Rows from block 5 of a small multi-label image tagger, named by matrix and row number. Each number is 128 + 32 x the weight over its row's rms, rounded and kept within 0 to 255. All counts start at 0. Numbers have three digits each.
After each channel's rows are labels from the 100 images, of 14848, where the channel reaches its highest value: "strongest on" is what is common among them. Only what is clearly more common there than usual is listed. The data: simulated grey scan slices of phantoms with and without marks.
# c30: last pointwise conv (model.blocks.5.c3.0.weight, 192x192x1x1), inputs 128-191

c30.109:104160104137157101144072100135145052104099156125092194168170173118134132182175145197088107093094118121120124141183063082144130073152128121130105095098127122137081102097114131130121152113112110
strongest on: bright spot; belly

c30.103:165186139128142086148090098143172099131141132136143087134086176161122140117162146138134135110148133110198109169090066106105139110140172133103106133152075108070127122087120142108080130116166114
strongest on: streaks

c30.125:131199115123118146122111120151109144131100109129071140105107121157104075137111122157137103132130112102099125138112117087122159082178114129156172097163112191112088132176102176133087150152165160
strongest on: streaks; low contrast; crack in bone

c30.98:058122122064124079070088065124108121145104097066134091093133082097126082146202110164086144150084119102109160087103143149147113090136096153147104125103146123168120141149158157119105159138059107
strongest on: low contrast; noisy; chest

c30.67:118080120082131116139088123154107117193094142135118111192156160098106127180158160141135094047084129208130133088124107062119125080096124139156178085104084126134133135051103112142121111140079124
strongest on: bright spot; belly

c30.61:115086126124136141061157125110085129142104123179131193178122130133136167183186073167118160109124160120123163102164082093156075099176180106115138174090105159122125102107139136145181166152108151
strongest on: head

c30.155:197110169123126164103120168087179103139110104121077116163121104133069102142081150137185103141100162137073133111228104083121184145160164164126144142148131087158156125118164076116081126177140099
strongest on: side: left half

c30.145:169126130138107163154141101131136091155161153139099110138121111075112059080184097137137128118175114081110161137141131066123074175151108153150089115157087190131122143139084146102145099132141159
strongest on: limb

c30.81:143100115081144135153172115152092119123107092089117096154172135131092091115085145133132148118155137110150129105138119126152132138161112096180124101068135172151065111141081101129097083123150157
strongest on: noisy; ring; chest

c30.85:121067117090106163152091099066123121146176125099124143107107111151069077143148124082104130162169056131124177125112122181105114098149054148124099119154085121172125097184149147106135109070136178
strongest on: low contrast; head

c30.24:124117118145073086113070120095089111120110166139123135091112121111111063124106156126136130117123074155145146090166097105125115126164119121141111106119156135141147191126148104154164124083107089
strongest on: noisy; chest

c30.65:126125160149140110146135123161125152122103137115146112115138107123147088169161134127093120135138152143132170118133141139101115115189168147080127118139125108098134149150154108199078215120148121
strongest on: noisy; chest

c30.175:133136113152159185138170114158136226124185169134176126100092038146076140150138131074108149106125107047123120096159161153127152136162140135091143206104124180087116165111146222153129113119079101
strongest on: side: left half; chest; ring

c30.169:152165115116145104125155096178158124075099098125109084134105136157122115149107100107125095152182119146144098158156123127093142119098201140183102186183172141148076088149133129128103162149103185
strongest on: streaks; head

c30.127:096136150116101091118164149119151076174113122149128145132154147152135113098153145105077099136142118155099069095076098161175134095133114173108137133111094110101096149160162130077185173110090125
strongest on: side: left half; several spots

c30.50:125161129094094110156175131094076118148086128088158188102123115171113115149081072110112162143108121092082145085182175127183097177127129104125137091138155076099137123127164121063144218074142159
strongest on: streaks

c30.48:153094079142129102074048124122090106144109101118171101126140127142076094093099096161115145173109152165120136116134116099068184119084156134159155092146073071110119156082130137127078107110113104
strongest on: dark spot; chest

c30.162:134124125123125154116161115100121100147173142163172193136192174114153109124126176134151143140114162159129085193136135091083123104152118109139085104090119122099141128143153074070121121140144103
strongest on: dark spot; side: left half

c30.43:094132098162127129100129157085179135074083094196140125069181072116158141094137124159079087147138095158166145156072108145158079126127108187163160144054119126131109115131125096146099172182150101
strongest on: bright spot

c30.142:096085115162113125034056105081104119160125095130129095026119146159105122111120117160113138191173144088101118129064086176107168160132147165110122144077109122151147194069173143114130086140096142
strongest on: belly

c30.80:171127125148156079110151122155112188154130148139143148133152159080102113177127171144090104153060106159062184157117082121143126136129188150154128117151092109087113102083088077113071118166138106
strongest on: side: right half; belly; crack in bone

c30.119:082122085181108124129111179086136130143114085147112049152142095135117089098148095105158095123207153141174087113159166153126061110185048127138155073112112096194117078141124083104126086142132134
strongest on: noisy; streaks

c30.78:107141115101235139127106172117106131179132146092124141131117128112113123132169111135111155135143118120184119151134156176069125144139091180099121114112133128211083142113111065079134131084091075
strongest on: limb

c30.36:156158146117083127135072117171126200115138149130103150138164128161156171107111147073148120126089076193127160142161100089107102119128120135176143185155115196159122095153109149119154135139116184
strongest on: belly

c30.52:156140136137185109152126139117187138126105179166127135164117122142120169125140094130104097196111054145149126135149197155147053138072113096121131125105159176159118126120129153158156087128078084
strongest on: chest

c30.69:129084135113130168141088176133142158150159160155172076104126188108086102083139136118188054112097105182195140101089121097108112173140169094168067120132124136119120158183150132167136144099083129
strongest on: chest; streaks; dark spot

c30.12:198110118160106134097121143135115211062093137125121149128145136120167204145103111128110143105130164091143110149143141147064066111114122108168158114116102169115141105138108091120150113166154132
strongest on: belly; side: right half; crack in bone

c30.150:153134087166117159119167061198092137099097105124098086146140094160113128117161154143116139174146152150115087153134214139124101165128097132185154098172103094101158150093110142124082116115161176
strongest on: streaks; belly; crack in bone

c30.101:119161153213111138110112157098120159179115173111111162141127077050112177105122152089100142115136087164178195136183181150098108126137134139152241161196125158110164110106158126138158130159148074
strongest on: crack in bone

c30.144:104120126197107120099125132112109105098092107151124127135139121142112122113142127119176152133085165160150128167161117154176097198146130172135122090114185110104138121095134054174086167137155104
strongest on: several spots

c30.92:148101111141114145139090118095135112165190139088101068136116129126159140101130102122133118121088149152088142071101171149053102055119128123130179095139120165107116134162128108161119169150161114
strongest on: low contrast; streaks; crack in bone

c30.33:184100106136078135109229123103185119087089129105123119102155127096057124149143109141063193106096110106128126125129151073122158151103111131131085144126129164176073083170081127131121146147098165
strongest on: several spots

c30.152:108118141174134088097085106126112090153154155043088109135145093104103135160140059117111082124167076074115071140150068099099114146076182114159111065132088151099162118155124111054155138157146087
strongest on: belly; streaks; noisy

c30.107:108153104163110129118126136133198110151168125159107098101165142102086118181087126166140115130080104162193149130095082128153049143096156096173133156141111154109082121139099108063135125092104198
strongest on: ring

c30.6:170183106165096091093125089215162169163109177166139119160051131098140161122126140114147147147191159074131108073139078189134193113137138194126154162129126112079129152074136102113114156116164119
strongest on: streaks

c30.45:119109157163105132103127172087122163154168130149144126198126146105084116158119151178071151071071121133098098094209158131112136167131148091176151094117132139151128145102194070201142211078088134
strongest on: noisy; chest

c30.120:127105182152179105113133145127138101137082132166122118098143159119142132123149074165198147162153123128125157110152148168158145157176181137110128175109093117155167102118080109103105173144177101
strongest on: crack in bone

c30.128:115050153156105098085097111159181125149111146152178132123163119118109148164109128173111102144188151123120121116165143085145163123107168153174119118160135124100153131115139086096127148117156121
strongest on: streaks; chest

c30.10:113168109102203120151171097181096101093137070140143159132146194133094110125143162118124168125066142092097108109114072121157133100135171159155149150143169139150130135140139112181127124070079160
strongest on: belly; side: right half; several spots

c30.134:166130077081141136152100146132159151110122081118179132113131137200176091138134116134117121107064165146165178144158230138127096134142110097137087090161159142159172190188106140151138072125146104
strongest on: chest

c30.60:134123099162123123111121081127107151153163122158155114109105128100062090126129106157119150218140100153083104084150142136129133077119140134106151079151068139153113097201141162156092117091081055
strongest on: belly

c30.58:171155142096138190136081156095122140100171143085105099112079089122158068161081081095138116223144091177143103169127107114101116139149121132139110085135111053118080122099148179132135103123099138
strongest on: crack in bone; belly

c30.38:114074108135140177132144079059132127138167142122113086153106098136109132156140104108109161144166057112066182144166167161105110127151124180175100153169076109165123129159094089100139101161155143
strongest on: low contrast; head; noisy

c30.62:124097085137105157173099111153098095139111110121123182132135159119079072112201090196114084112230116154111140133113127199123138145152088069152097158113174151098085104104118129106144053073118202
strongest on: ring; belly

c30.76:084130098084105106128157095158148115176134138127143124146113085138120217118170121114100155191128115116162170146102125170083099132175107119177155179109128115227082158220123114123168176105069184
strongest on: chest

c30.96:093161134106117162154130139181067157095130109098134122159147087141117022202094159123115144142149123130093114139140187079115153144089120114132080151146103070137114147118105086146151080179173093
strongest on: dark spot; side: left half; limb

c30.133:110164146175117062076142114124080076144169143123097181143100136073073127133108097177119158139127123119209135157119170077187110101112144159172123120139117113132094123129145140119161144184160119
strongest on: several spots; chest

c30.22:133158131097099194129145153146151133146153093132126148109131101117076127114134156090141119098138130071146160143115119140090115149113148162065086147099144148103173208113132144142114094121135132
strongest on: side: left half; crack in bone

c30.166:116139092141132145151104138180130104094148142149184104098138145102143143077120158156075178116100123115141155075161159129139089120138172108141056101125194173127049081142096088168123109139126136
strongest on: bright spot

c30.191:151118084135141141134146175117125175114071145120127139116104126209081098115105077111082083155100093091064127093048126181173092073134089108136153188118052135134155099086116159137080096119157162
strongest on: chest